{
  "widths": [256, 512, 1024],
  "eps": 1e-08,
  "final_lr_fraction": 0,
  "warmup_steps": 500
}
Rows from block 7, named by matrix and row number. Each number is 500 + 50 x the weight over its row's rms, rounded and kept within 0 to 999. All counts start at 0. Numbers have three digits each. After the name is the row's rms in percent of the matrix's.
# short1: shortcut pointwise conv (model.blocks.7.short.1.weight, 1024x512x1x1), inputs 222-295
short1.299 102:535500469549434549568564505598539411498504544473505485544490520433470356560495562522518509518412429500451461477522358515461412506567600502491492482479522593544480453515522488435541476520384554451530543532597451561508468412
short1.300 094:546452491453557513508566463506565429474593432534460477484517510515484518507528532480640484443402563528503417497556489523474403484497455501532549517490455544445432510511490540509522538509411529493574630506511474435456508440
short1.301 101:428516482490603497531467449557506466570494465494501454500566454532559554475490458504534499487506482431467525541523589511471459547513533609455523545455617486485465444475500477550497411521565468465534463527546529527527514361
short1.302 095:473600551419502539528531491512452428540464473534385519526436565484486438485430511514452487492488539558484441522542415489597494517506450592472490470447548494446425478555513469491448440507468364671538495434554487519498525395
short1.303 101:549504470640520426452500563430505449547538489428500506580470479469559500476528491492444478502505565423466461593527563440453473568693488421478503480504463512499505428479548485544569572538485497484457523518515346565466576577
short1.304 101:450433536515542510530553595544519430523506406478493603499456477494510436504477424476473536503577480503480535424536544597568498471480548581515505580498470402479503540490508497510473514475508456560493520496520470385518440543
short1.305 085:455551523502496523545451516535572543409489547550528451611548487451505417546470517453455543695397438556524481549535557548529523552541572526532532407503489547354565598538562488402500513539552437438439496462536492546536464515
short1.306 099:448547486500524536585424455531554557542507513440512372463497434526526570495569548440513475530502371477513493518461511479446510612448423526555492527501510523405446420561519522567458534505495455465453455560413505484540591430
short1.307 097:559511470517449518453534474531560558486481482577469517523430622501471547475578490493475473515460501594491565470551524476479495545466539547529424484570443507252657524446499497499448537457484434450555396562489529489539585492
short1.308 097:424468502503449473477427423511476533527476478534495481525558683401481496483465502545418444489549556513530511553498514408430527573455566539505477539439430462528549487597499592488438514444467457455486620482528360454448438564
short1.309 110:493419526551464459535527491580445454523412538436474530525538494482492501561465561449533440558514479534463494478489561469413545555467472547530472499538490552506443495490471547509500547534468490487492526497553456480498515586
short1.310 109:572570467432553548483539435521534526445476642527473491457504461494504445468458454559442640444537409500558470456475563493412531531505432434450499434530462570548478508498515448467497478512394443425457506558433479443487496550
short1.311 114:533502501500429535512489480540485521575486486596427542557476501512513578553488497479433471540405489520503523487486396459470499500491469506525474513480496394455435437485491462475513458526425494385410509485467472456583473473
short1.312 092:492412472489527532426516503549429480483443550561486536494477536536445508515494453546548450457447510490523483489464532575478420448451445540546538594498546474518499478548490524458430458419529551573537522464412529477523567426
short1.313 104:542473594508509456497534464500469508467500489515436539529517448478518406544565434482585453528567438513468514465437489513512576457487533541513484433542565612458559474532464506588486510571498508536450488492491516547524567490
short1.314 101:549573566514588523519470575527513604465515551497517468572505530541446521572503489488531440465488491447554500518444581462529547498489511500511411499527510552417508495368504474523555470456531494407513407476434366544418480559
short1.315 079:603518464558467399445485459548527546466549391457466515470453535490415491471507537486467423405489492488556473461468515550463521497508509471475479428436561559588539481477547485464485478455579440484427553489483447520544436573
short1.316 100:489477408525461556518556511523441513564520483473527557546607532529465585567371520510490521557507392494534580516480595523478495516448466449481439605458562461507522496406506536474598423542456567512463475451475599475510461459
short1.317 086:626520433543523537533481482464513528582580510428462534500519448540415490504477489547509527481471486437535536495562376456415468575543551435492564595478460532452481496482475490527504442598563496497587472554493519433552511491
short1.318 108:530454565420524569499511590491529579471524447525504599521302531457572539475471475481507478542397514497442481487428526423477519509483477538408535504458501574542474536471518537512511455487493461480307438487474545539503466457
short1.319 094:438467546506484565396466550410549482516469512491498528480579522459503470546523504415502498505518475545486478581467463446460508570555511447369490475525405462442384531623537449467520534526491411537582449507436449574479450566
short1.320 096:560583455443447463506478521436368424506549634505504481501529470489510533525517488598490436513508483502496526495533489472403530471441499492516557447508493447491441542421651568552484517555527598553570462460500477592513504539
short1.321 103:457454527481465466592472521490479503484480493514427479491497546425396481472535539435506546547449487517610543522458418485484467485465563406464464546557526414510532469520548507469540476549421561503458425486549552550485538457
short1.322 090:550563521493522474509495519480407466444530568440535525534478437565434396435479513544449499529453483465484512525487460457486450550496453380514523508470486429534512533495533387560514433510554467502472500513467619516434445522
short1.323 096:541535575507467498445495567527464603455538461547570517561386524504513547519420410517482452471462430412546500570533518467545458438444545608464621472517536594441482462514460497401478477522490487470489519471575572463521446513
short1.324 097:495576545455484438589563518655443468474475562498563608561457506461542392516504388573533502487464431410500521615491525522523444480463446499538513501441537497449427552515560547564507469566425404471461465437450394513462496527
short1.325 102:549512482491444504501478532510472489487496492471462413570520634508491510527471455480494523448523456518508467477418462532510507537580478504527548485522606462542469572587489477485535509413500452483506547506517473436479520418
short1.326 100:445548462438500548519489493543489500486518441448508479580500518484410491459452433496483516454532463517497488522492575485532494544501556420459520516558482464458507564486563420464428446476603495437509500463446476463394462587
short1.327 089:485474526468473621447592512548503560526508453455509483462565447482542553463572545452497466444471585449472465472523376478524523449607544424519406484498566490449482525475564488559414430610488498407436515474562566472506442515
short1.328 099:491495459495445499498475550526417566549518480495507483477563506525473561514493543511442569506480489400618467420607488518602437606546466473538475554485450493524446475510397488489407530523629553503440416550566507580455448495
short1.329 097:556501448491532485538540491647520545553438489532449482522573497504440535583478446403466519561583521497520629548531387460522573484505494553429472503345593492435579543478456426458503543439493592643496531533520527550516504468
short1.330 097:545488541574476474536547551514444532499495480452511484476485507498519554569444443536563485526517540493456511495537445536510435466570422465480431497490413549484496582504571382488480488532451482490478514503494548435529491511
short1.331 103:539501561510520543456482456539606428465416519474486516466471508535548565464486478482476579514501453460512481486561592584555514481529507476481433569505502620571474518490493502525542597544472519456453550539502501505464541510
short1.332 091:524530516482474563582406507544485537477523512631495491492524521513503420467445478464443471509535455457465435501411488564495485526432458441397515493555495543489560470530472514501542505544635433569416486561439491511513459537
short1.333 100:520588545482525465528547474503436589515472495431491483434444510443463552407547521491445557608516455438487486431539466563506531461554456526472526552454516490485459544555482516493567561490465440410502390504517472511448599578
short1.334 097:574579515563538495548529449488534564489432503547544504547408449492464459501489485552546477506507532515454445494549427553477480428520576481503541444603532435481458535477461499483572501493576465443489490504501531466588494509
short1.335 092:494434516499517444479488419497458610504501557405489531483511448428538492403581606516547555484533526538468575467540594472475498640511529504454428461495505537523499597519560516574467583468576511512516541484473468518523496593
short1.336 090:489467538514505492549529475419474515497524473582584490479394477446533472489431520511490568481517442479544498509500587498498407474489506493551548492545540516454538563356569461445466561471484471496545481470514468433495555487
short1.337 100:431535538543507520485520467495544492540508543491470528560449508469545494539497503466451397503496451414460446532511510440547571472380484462522635534522524486535438502425530440568492532513548455456512450441462449440479552478
short1.338 113:519429453650512524443485473464433561407612455510487509529554565456485457455464444485488538448502532551516489468449451563479464500590549538556506518474461510517423467529589456436502635551448588392420490512435403514537479527
short1.339 109:481521524549448485626522543475587494468477481477522491390560476581583565525510497500590551474479537484491431515465536513478407520544468399515490475508475503552491509606625533462528514449522510561440451544521464523460574508
short1.340 112:486510515453497402492434543574549602561454477502449515495524511578480512494495518423489513465568523450496485554528496439422553509499427486511533517526460501592634457463485610535551380456551526421500576562464362447507503517
short1.341 101:531396427463475451522435523479577528588456498490490585462484507520444493506506519552438486563568519521567446501603484435518497471519529484503474474575422517488396459455521454571465446563491524571477475614509475444440464469
short1.342 093:507429503380437520572502499392547506449503560466512533410456523463458566429510490486437478520512528463492426412514543560486569506506440518464559500562523455462555446534491478482444419480438480474376482480457450475527465445
short1.343 105:535490546538524511404507540489520519494486447460670440446479444501532478502476546480507486501587454507485518474519493496471555529476616517554440519542482467463459526553506571460484535475443449489517518536504539470441498441
short1.344 110:475537427494554481463519395429522468520598426526509516520455507435507468634484478554618561432508540500482554547525408481497554544518598405469490449533486447507490465533479524484494459476488542481587463543466475461541529442
short1.345 100:470573492534479469555517516407493519546584454477494428524419422508467516566528422561504472505567475509467488476529408524454443427559427533543493512479432456382504474417533461406528591480472516512486466506477541423465563555
short1.346 102:540525534548547562519459553537441521520540525591482527553578539539467589460478476544471615484489568500540593489644423433511455483467436567466525432451556489582525533492449560456471533527526491537530380507479529540424469477
short1.347 094:494460484452505494481613422585567448520555394464496505563581527460525526448488522558437552428472403436481513533576419533509475506556525567569572529507471471478496489547570452484495535591459525561489396431573417530498450579
short1.348 112:513490483546466490436615548472467461497400443477525457510516500553492530511430401463487474566516548479526485515456521551441501498485421513494455514490614382461585472478497545444533531462509498448391527511508420543553469439
short1.349 108:480472507491527484518495545551416477578522498557513505582486454584465529477475481471738510563669484466513561460595474438455474470477646412444460533458523451481496508455519534527485493491463535465485575491441478513476508454
short1.350 097:416412509511508518529570465395571493497528462485528474513491436527465546526481469542604557533450479498494555479493466522478460458403485589422494497479537417490511577495461482569551463587565498543462528486508567438576508514
short1.351 115:536476489557398431489506493495512500446473495603560466572601597503524455521573434474560437723561465494448462490451438486572433437526499433533469547505523558486432538453453457452550463648509463534476482549502498496541561507
short1.352 103:484513475422551493541420448628462487436516529430432468506511581549548459525429452526506497519444511518499459496452490505554485392483485525450489555568561469490515453576457486515467512445458499421432570533466425455488541493
short1.353 095:545555581501498457442453540526596525461464552476488501482429514417515483454465422521451509500433461548476437539512539543507480594472510484450489496439509438486495494533525517434504527479412402363547486484516527509490500538
short1.354 110:516559471582488457448468487394462524474512513535514491531546471450516553452477432473465481520497543515447514494470416435529486507509510475541466544438548482527499456555524539567576568474532396537479458587537515475544516496
short1.355 090:561544445561460508398534457492495560468467433470583496525459518508455481530525476448516439543530476469516522464499549546561528567412543526486538484541528458506472435449567505513491686501497463424506542530543456491518554489
short1.356 103:567430567455519617554508495595531461468510548563560445492444412508452554559512399566511515526516628489550522554528468447514485590529432431570535447550457480559589533474534462483507480473528490498535517443461445547546557507
short1.357 092:362515553510490516420524536493451468545425410535486508472463475403534454461530455534542476526573488547471527473514486568460587576419438546452561522560440508474536515522498420577452486487555393515487491523518425583486584538
short1.358 105:500507490475549484454525471550478445523528487543538456485509587532468597570451487488464554424544588572489451496525470521482557514519547544399560593540522471498443509568533496521444432448469510410456494537458449455400512444
short1.359 071:550524534503558572509448443495419533484488549584548493584503573477479486432514538509432571509531445552513460494505458414428611525475402486674455528489403567519444472525484515497498546511587467548629589530519619451465488510
short1.360 096:544519507488487532567478405512512523494500507457613474490500416543537517540434525493407457620568467531487565548523523563465478530493445563464510490426535469507538560500500482482498487434553521533501496490535396412440485614
short1.361 097:498456571519485479527581661570537485531489602417386461527574506482556529517550498456449534533490491583547479507445464400438484545548472564581380542452586414471466542549337546477497393444505502506501445512516455491494479581
short1.362 100:476437466461476446466439440596490508454546584483525513523412474523567537462494559490482452545573514506517554492548617411589457569516522473578491532479479481560484580535459501490483611512544496483539451446450425472501571449
short1.363 098:488601500594475635501490492506478471508521486488464480474443576497501424500459484550505438442503604396560656462555418565503567471533490547479563500450530456487522542457463529543481475628472405488464464478426502479505462420
short1.364 106:513524414360439566549498557581555477450449498476523532578390502552553462592537512539457520501483561456490610466474373515443494491473587510498539475540494462604622511501508478528505555427452571491551494526456514560569559503
short1.365 104:494553468587525455470530443499541539480492443567503575509497540485469465534546485471493538482384590443489507490473430551528548536558454467479533567478496494513530494587523486496571556600430539509513500449468428502449552498
short1.366 107:457484556524502488526506517570548521552412495543554489473576508476488488570472473455461392564582537504535536528473489373532465519519504435502485597461571432504548451457539506512517514511543490537426493493606419579440503564
short1.367 113:519436541525581458470499476529526486510472468472454510472595574494499419459493455446512546476474494504543463501502454464522519476524519486510453497468463457521505532581443436490540501513536629565433525538558500529525505457
short1.368 100:537442497476533541464462499552441479546594519510558504560496610451482517587500419529520465373513457513499489517479501455466545487467584498522530491524565512464480566453565544415534512464452538402474415478587444470530523484
short1.369 106:430481400475516533475463483467528529502464505516530491591538523534482441477430550524540413469457563484490465518506515484482544424442537447528549517431503600507543509513493503490512532578494456497512525521475514466428515606
short1.370 111:486441523413517411458508539499551451507487472609632522407488546482519548506432462512485495485483482385567493453559511463479461493470568531454513416441487455485483500547456547468476559533435457483496436534418586455516548466
short1.371 108:625476477491574567508454619501390469498542463532558455566550510520492474450501501386531481479441582533461543475486525427521585538598472527500508531534488487424482467507441557435512417397518574462451396451429556451421532556
short1.372 100:542493502578470484370501481515469505509559489489515484418531523495454398517541427482526545490461529549534418444478411564521417477465516428454603549396545482502488523434452522515517452436533536419508535500476561594558474438
short1.373 100:530522574574494504526535515505539512502485499546481573467430496452533445546548525487472528482521507463417521519619430418558454450567550504406520472604446372517516449467492485558454532512550566474452478446430514493495486531
short1.374 110:481504572523509535588462541512502496426474516395484424473527501545468587572448544510514496522623545488463521436485438546516429540426455519425445431506513471455540480579529457484547407508445467479511502530427617527441508464
short1.375 097:518410494497495514493508497550362526479547517500521412453575447461587529488484450485555543486553532411441439490501554504451408467430497533524547416453454445581516604474508491570552482480540466477484486514519559552537584474
short1.376 114:587550531509493577566481437534409609426519559437400501420421455456479488489452517529507475493502456437469587545481474531442472529496470565426527408496570444445504501464504540481468523470452567499534409438437544580513534556
short1.377 110:460520485511411533604457539467589463521462503496504524470520549598512463508463472475480378444581500464451570486534540526510494445466487447438426508476457487468558528536559460554554502511519478475467484531498466538489524604
short1.378 102:493456499527495457471521523526537542515470454481538501681531402517480520525521551491570491411539527514549434500532457533474540501471558527513484513465436491446436473485483502550522466475439428541446471377466501490555614436
short1.379 095:535490426467524379587427550574476545515519483462511501427508467479498488448543463497561508466538441491464530572530468485446478491468485518551547513552529549477402549584544456454499449552496531429521467561480381582503527481
short1.380 108:493504463578485515508580549542454482467420499500588557452524541452501462589467512419483482544532496486578524412584489571456474533520526535521447468435506502393496507390459507490497464489471487492462436557493503571491542487
short1.381 110:570506555564466502479514566451573535460541524484566630428435467590497474462501477379455455601417477576445501466518471522485544454521617504486488501704458427435530530424515438538558482443588524412586527512545531498459480482
short1.382 099:491518445542465526511597467567502446474488650544535558514461526554436527544529514542445483423478543545519444433500535555449564487546528528478574486579598452482530538490539505474589503532498557469561433549519538462416593506
short1.383 097:444441490593421570511439500500539512483529461398423526442511500419429473500570502530465500503481453486502576565532521480422448484468490589451539461549510563560438462505565548486546566584523501485534440542475517361471483578
short1.384 093:498506457476517537467335518468594563538477489426489481503510575492466476472588400493462383479587596442413474536434532521451479467479461477488397434562443513495603576543470471422486497470597423589484498488485439494429506473
short1.385 104:446531464458505569491510515476544466419528429520437467439451513443503474450520561529517529514476533583488430609472470538521472482519544479497517478430557574489358504475559499489483432576558403556572485459426414477463528427
short1.386 094:458429556454475449540430518498515484476515528457367481428506484561500517420510470512533563614590598508508500528394463536479546537486429557435465464511562406491549488480515476417451494507477497565464504570489526580473628574
short1.387 104:482518550413444457536486482459567461494497515457508448574516461465495459608472624452546543527451532517528511424464501427467523458564466493473448551605467504514521526382446476566426470509488416446465600558456543425406535435
short1.388 099:611609463524474568504468510484541400491472420579487530463535488461537450574577572485586509537479480482538568479492471565519535507457638480490450494537535482493516506418532527448560467447486570437494511413541396490486461506
short1.389 096:466447467573567492423527474454419424521462468451475463452549484597459562540491511429563481465553490513483559463495461463479516461485637510507516508493495546502518600558506505464529516547539483509440375483396560531456542541
short1.390 101:548448537506472469452512440486525493537498502471576492438432488574515487498553571514488490446477534508442538523476553447544504498442467468486490494563520501502553571536593574494507528497512459488408528485516401503463419488
short1.391 096:519541453521551448489516539510546403439546567436541491498428487563470478537457516534489423506422502498482510510436529499515460558484541461459507457336464506547557436470574526527521491475475441545513460558450416463474494508
short1.392 103:535447495542607528421432479507548448555478522526522476458458406487560480432527466480545472542474539507528538482403490479474514494463536497524544450524546489518521523506457550512482493463538510548447489443488455501451532496
short1.393 058:441464557467419541361578571394527537546585499460467483446483463434414480400464572523491491481500511475501503422426538545422510564455439542473496447502576472509603511532536444468500553458501528512481501485416489498518541525
short1.394 110:550462532603541556574569478501505475530544464583482523573484421388532470686508489459508530521536476543417481408552489444451469561511479448426518491426528435455460450564540477479529454433500532460492525540604574473563390474
short1.395 100:560472535466481515502495470452493530485512488475466444384376439440500447452507430446536554499495455470522467456578431498476582449549432421601556466451527413504560536472437466546478567429556491462494500436429485477500468399
short1.396 115:549496563499503528591618524428554468505484451460475565474466460486499525483426524526562522483407526478572529518477584437481503543525546542512429494490426632439537508567474548428496494474513456494543450466468522537616531490
short1.397 109:453500399449487472520527519645572519472525472437460463467430523470556522538460499511458633506620492495480566513480500470482410520393508533528542541531486538492499514495441517507621409530430546512561558517514517422662488544
short1.398 096:529501467595499437592467524489530477432427521457519513463540497467461488477541588594510446520511543423550458498397335521445500513508488470439435504476537488507443532524481560370510582417566449469489460631477470464432503426
short1.399 065:484402411524515485415450544431514478488460479533534450454489531501420515495523563508424569466431557449430510557609527482490499482553503570513523530517422476530519456443510437471449485490542470461453492531450487414517477441
short1.400 100:460572495562517463565532540481503486474474522488467385527554521552478568471471513510565542489424550483605570404497460444437519448474464542479433517442473515469466455494508514501499574506444488426567500488608553473490547574
short1.401 098:571461486442424481532552496505439515591510414551420532504395620497436503480562532488534427521494522528449443556462463531524490523536382492484585471438518509497546542477519556484572423496474431476561707430515408585530428543
short1.402 107:506581499442449458501453574435502575467525555483481428464481522436410504552494493526451505487490575602550605467552514477511528550513394549521458516587548459485510448526524478523470445406530462588425510510564485483486441545
short1.403 097:567513529419562577564449447411470435498525497639377451463448498569525477536441486473475453528529475402459494444463475558437508430403552509545414455550565500523563527530427526579472522468398488492506441558476490473475436503
short1.404 102:463507525490478496530524468431528487512505506573731459484429543504543455515474545569452482493525405565463530557453482569469554495390547573571446428590497647586425527487520534441632536502385492460446458555468442525497533521
short1.405 100:508521500401622585495562519448405625381555527534473532517517439443514558566558475570450488551466428467520530467521519519500521500475489444507475558460565495501479504533493465490571439547555401516498558472471534505502483407
short1.406 106:450486485562537508565550480565513504523537460453502556428469511468498463499522577468520465431515547462514459441471379495473525462494504489449459480600509535366482502519534491483476478490533358441475444516467594564655513521
short1.407 100:498524487560531425404592528485517558482475581450555515455431456487491433424512505515476500493521448441442506565417582537414489437427489511484458490532482440457522502503547571488488544552490514412507487509535546482607530557
short1.408 103:478471489498595501457426475575515532598509506453526570454532595584571495580510519508501531496443466524536407470534527478448490492521516536451452588520591379566420502552419386491492596609446468571500490464508425412408527496
short1.409 098:473481527508500424486510493620457472499505547535464538511523522535486494483432499496502539499480466545539493415484529497487416504565402462469502483437486484501430424561643469560502512502606502498601554483481429501528500526
short1.410 106:563427505446461559469538492523450544460509499464504426363567536521538461538500438513554573528468554418422467456498565531496452469488449486525442601492538487417508513438336513460430450383505528475509438477507557486457603446
short1.411 098:425482479453585510455515521500493565519496480485550530468563552430514523476493523572497522499518493420488545516524531525509353464437517463516473546393663457515463534446494520485477500495441487570455492585507475498492606525
short1.412 092:488485370514526538525534525500467568453549418439503461585491486430486465453546517495514524571453498482477512609488469483501540468493363475495539535495487462489564518469514472418563540504403552456459522615498496467463500492
short1.413 088:437568500461502449490371517550462438504477524555503638479485488533496503575385552553453475511540512448503453439522457542472570435490418485536512514591428518505442480531455550444491466430456522477503565474460483444533383507
short1.414 102:623578591489643552486505390453451411561527518534500441539543559528495366537490514557500567461485434456454585478468557555513554508458511578526443458532691474493441460503469512438554385481483525487489567449481439552530440510
short1.415 092:448346503416495502462481531476486509518515449492578488446472466531578488598533523591488466583501472365460481478491567517409471476386572558417484490529535528590455578468533482564450442447450497492440611471526441584423557496
short1.416 091:542531554517477599579583546573508464524491549480452461510422470434463495534443480537454460491524516497479549512511499469486462537480491520545440462480530474417577445483595439527553480542502643507536501496501471498636445548
short1.417 094:488552507451477587472474472490512494542503474485518569436513482533526511478474454515526533531386521471551519477519537480540540539521487534577560468467493493541501524500462556421478512596532454543460471593488572551546477518
short1.418 101:445526479503435631594507543577554478447556500535447512553458562505483500402404474478513478470516442523458475495472432564497622498487419567518556460400438524565462503490494475540488504559466496506424557495553577519471441503
short1.419 101:521521512543462528548433456507489452510441469569514502481464617639524531608546496444547504473504498481527457457492517501500378447442514527479475550580569426507474528508505507509485551470510550517452586509438431465491472545
short1.420 101:491533504474482653528462519424530450487571460528538466556471553500457561490529489578471467487608494569538513460577562497468462590515607496390532535428507423546454500503498446503554563522421496499578468488444486526567595495
short1.421 087:541528548512464608499473562426545522482515532529510477535531461492489508469448518476424509611513427501500492552551518505573435540546442482513450477550602524423520496447497458503569593533565381514473499579450455450674542460
short1.422 103:496477523418554501530475497577504545546414449454568488421586429573481496573474489466430438476454509496486510552450442424456496454431413498458485560481551450573455481457570491451490465503455566575492399480531425454426519562
short1.423 098:544467543421541540518510468397480442564542588508440480497556303518510514519452475432591571518562549473487540502537502542530550459451496487438471496498513464466535526525534564520509538516433537612479531484488524517444505472
short1.424 090:476481496528418512446530491441455496519467453560589483527486478514436614553550487452488498572553424464458555557609564534568576418506509511542514461472409580469578522472444452574377533474537496459389605500477447511445468543
short1.425 100:435558521587497482492498458559407438484536485518484438427484583534494413424479533489525499513516526568508543420437451553500519487456507511562435409484497491520526615523613523575481402428449470473501493552558459474510492436
short1.426 111:513495399480479454511531494462476479426499577518512467569424500441365503573492572501546506498473445586498529574554531515509486619474499473493518587515531372524495524460446445490491502544543557530463514510562491458370530517
short1.427 098:471502537534582556604452525470493404556412457475524546370566555495476521541504461453566568415478491408550516557510491493464462445518489462539486526480463486404465476461390547479465562466441506562475464559584490496495544515
short1.428 095:563583438571487540469549512520449488438459514576420454475444447581532536546473507442590511541498494488417478424479497450472495490499488339572493520563622607389487469465424494511450435608418531520536528544568486530510552498
short1.429 103:528536552510436497467410460489514572554489570516506575562413479478534545512525510471498461447511478491533526467432516519563469431540479527508549456586496564578453393471512526522512538498543487590423442546439602448471501541
short1.430 107:523620430428557541455467444555569554577456466581498461430490558534506394446436538549529517506516504551462544507480468512484527469480472520442484503609558530483511485521546562488436558491475511547513467516630495489574453436
short1.431 102:527564510577497487514571532499631539568515543439410497494461520411442451495460461493546547506525605411438468553457555540516477641481453468494545540454594490508564436506495593399500455407499476430508543460509501450422533471
short1.432 095:489504515582493521452469513535472480458507453453425601520507523572539438659429502520536506531506580518547450557568586528459468432482491491392396560495393477470493553460416578504519531517550461522509520417560463459483537540
short1.433 105:484522488485536569544469467480445555442475590455523476477575443477413488468460485519512528412495522495612476496517538458486553566471537520578558382463515556513477566467505687469532479471547496371517426537436484503468404557
short1.434 097:501497547567536525509555602532462557569514457438533526568557428549509562439540445477463566489530555533471407450550525455499504538470537559421443415466500519501447452540395521434399489480482548477437450386492519514449604435
short1.435 105:468486495393421482581456454566518620445561436459469496493579465457410438488539471550495534591502543515502439561473433432437438550545482563521645512448560477500484654529510498450591456453526506524465563487564513537534539562
short1.436 087:468540500408462501456504547472534456391536528456493528571486429555442480468516489458459488534558496613509481491531462475493446517327523513515449455528529495530437475480499487501500446414563457558379472492437456451512476475
short1.437 100:516583492534548562471500502513515508474490536497447575478537505422488382589509478580440470398586455524564460537519458530504475483468579590459509491487570589455535435484474487598523562557480418548566485497486503489466625522
short1.438 101:519523377490432495556506491494554449471551611453479533522527524428625514493522527436481413537436568469507451569500445497583508438524454526552506473464511478433486591512506433531507502497526537490462509582411419490533613485
short1.439 082:432513523546521473490438463436491564456521495580481510421437439532575412530480415448503534528466478551542571468455420513510454534420586481465598582513442470522500498466480520500537564479479465445448431466509524412525517483
short1.440 099:426570602460565534485519478562495393522555543516485470514435458490447503435512553493578475483559458510504394423587461445511511428498388460445574474450423434547485485525539460481481491530383525474516435513490480373445534523
short1.441 112:629504527540515478433471495445532570411460491438475543710524470539529544441599497498406458532500522540459502475500487435578494498531569380533528502463519562439475480536469503585514542480556476606466532579528658457450456462
short1.442 085:513449512447432512446480485483433543458478515459539574477453563510547492522535487492411470527547557418441614454482499563416425498434389559522529583440517444530382391509417391475497522547560447458394575564570495518496549511
short1.443 106:530442525538514467544624585387476512503478432555415564498517452515503468508506551519456485446470426398539434554490407507435557477517492477466552533549494422509438509465483537512474491456533532513487517488511491474502529541
short1.444 098:485466528574511499526429502505554500496469566484463493457520417488509543523492561531486442539504452577511487411484451505478404479419511523431605522548508595593512564518437409407418520531500515461554443408427498495355531552
short1.445 089:434502504484447478498531463525457513479475494483403474483489505465470485369497434495561456534488459527494483416439565467559527511486558583531463432504463560440494465509441566455491522493506524539603532515531541464422480525
short1.446 107:462483557524538428460540456497534453514503436464581480572491507533550441500543489538476452444450483448571488576547525544482453405510500494440481495562500421535536390516525456589493474451494425493504394512435522526492512462
short1.447 095:435481559554502498482499537487488598448461530480530556431482553448531537515478547621473485497548574466550646554549482548538595521504509538555520529501438528527460485514500505541514426518540455543461473522612452526489527513
short1.448 100:512477521503451463464532537523562508465483439514453452464508457586463421434517473492460536448489493532436575492567451461557509510546546558370471574485481560473497577518525543532481519456472494540500453491519508438496493541
short1.449 104:482508591463547494504525641500510479477564490435466427538562474623537565610511509444534576449472601413497505549438521537475521466530510519488476538575476448480494496439465585479510520494456452518565421434498373537497444461
short1.450 113:453530538489521546643516529434486410457527526484444483381407466598426490501419514483543494508591464481632488505559522458484522472472512465508493463539422499528433441548460477559511536447457496479438456492462462527433531487
short1.451 105:476600496482505409486417444566471523487429514501506479465486429486472451537528430518487426561624495539503530500466511533543496428516536506478495530557514582573450561540588546423530465529494569499484381511499463405476478483
short1.452 094:536520470495419418576450466526533482448479570634477499580485453526494581596578520614529449473513471468508598497507515618528551496529530556495530479469576470551523543446536597484428560614493588591455435546487416515447394399
short1.453 094:503471490472542543479464558526476554498547547433490516401509458505607485419484548566465482550495445541452526502551498497565501574439495490418464509458559468440431512516400429427512531597508461530464492551425549493481474670
short1.454 098:452470487464489512513531558566486491445518515456435550549490586549501502453607568515532506449450433482419459469479656550579448511452499454464550447526593474521456523561505550482495446426560521502455441461416497402517448527
short1.455 105:548432546462503564518482481397569468502510422501505531513507470484503524440506468509488485568432498494541643585473480453508465481487535542457501563486446475473518513438480493483497508538436479447494516579507530483514511504
short1.456 107:476492471425540477526586540440524491488491527535529494414518529494552554456510471544498392447547492499451459493474554484523518566505528537482532443504506449516491532478413586535488488521569538388449575518601559489485555455
short1.457 114:487485542480562541354492469522517518408512478512494482577511497530504578506508524472515588485480511521482497485495472472583444512516549459556526538503523458474432507599494516459490505508512523471451467521456504487461595472
short1.458 105:457566516481487430457499526476465497512480478453427462567555377406425449468428465436442567532480502590444503495482488444613498466668448471459523541393512449414527483538456571504464491535433410600453586524455533491554522449
short1.459 102:545460459524421473537510533467595458515546532546504492434509500502508443424454542554477517501521542470462458631516524514526504568550392615545438613444554620447585541610535522551526470491515545489540502432509520411461681484
short1.460 110:573498472396550555417550486534466468502485543535489447504498454466492625412460428566409518506576505503503452507463447471518467464584508436470465502562461452528416447533502610477534521564462488490506497408501521507526507374
short1.461 105:542521467637493507474551554503537503446480488494544499543538446558485534483456419675466455490479501512500450554613519495541457455490505439456488490504501576530457488505506542460615548665423467528522563452517478455494462448
short1.462 101:535514508497513479470479483480450505524474464480640525528564520426480622549470469544514472447505461437534453496541483550505573567533580487462450466535487495508499431462515537508452471473547461483522480488413524470556580457
short1.463 102:508529520532490472556524500558450557455481478451423493499485612454531533507418504460449463459495540557490535498523497505478532486579598460452539533505581494521566526451490536565486488520495490503516475529543562435565468500
short1.464 112:495557541482496521487545482580542595552480365517472468520484451472473452545520459462558507537464619469526437429417434608572543449555467507509484548518540490485484523527475555425527527491489471459462484437502480487536425491
short1.465 091:485497466512499582403518495424548591533476480458459586402556407485466482547442528456536561504497470450517559476459443592460471526507506525506496498506434504407382436510577397486401448579539544457446495488494519531540519598
short1.466 099:493499474450490500523428490490477517421507488496516517495409581554486439480420488509457510458499493518527473491481571458590421488501498511608544490495461512445592417566554559510509525565499407560589465544485545551515416536
short1.467 105:522498489417491512549553467481582532452494467463505527473445505553476549454535607587519566455497521415517468523459489510443468508449476526531562566514515481533484579517497456515527495496516545481494451467494506416462564561
short1.468 095:593452530438521509544376496439539506488515465495491473456438538472508546438543587434536547618461484463505453542501444489501461532512469507563486455474521517585458451503502516512476557386578489512506536476455500524381438483
short1.469 101:474601565469458472622458432502553531476506507440395526464467460560551510533513546469480503519491505525583541491551443506521475644448520433482486507422468532470564583454518454506426498495476468503383563669505452535511466546
short1.470 096:424544569457436563464498504461406553525494547562437463500500555498458539397523494492539486504484454492517498505494436492471439429505530466511517508524524443416526599555546457525487506496483631363506503612474505490457468491
short1.471 099:497607489465542552617457509436437582518522547466512463494477492492542572440524416540502585458477514521540506531438536510605453487509418463550460415496506502411508518416517524477571527461511531571592361453592443531432482446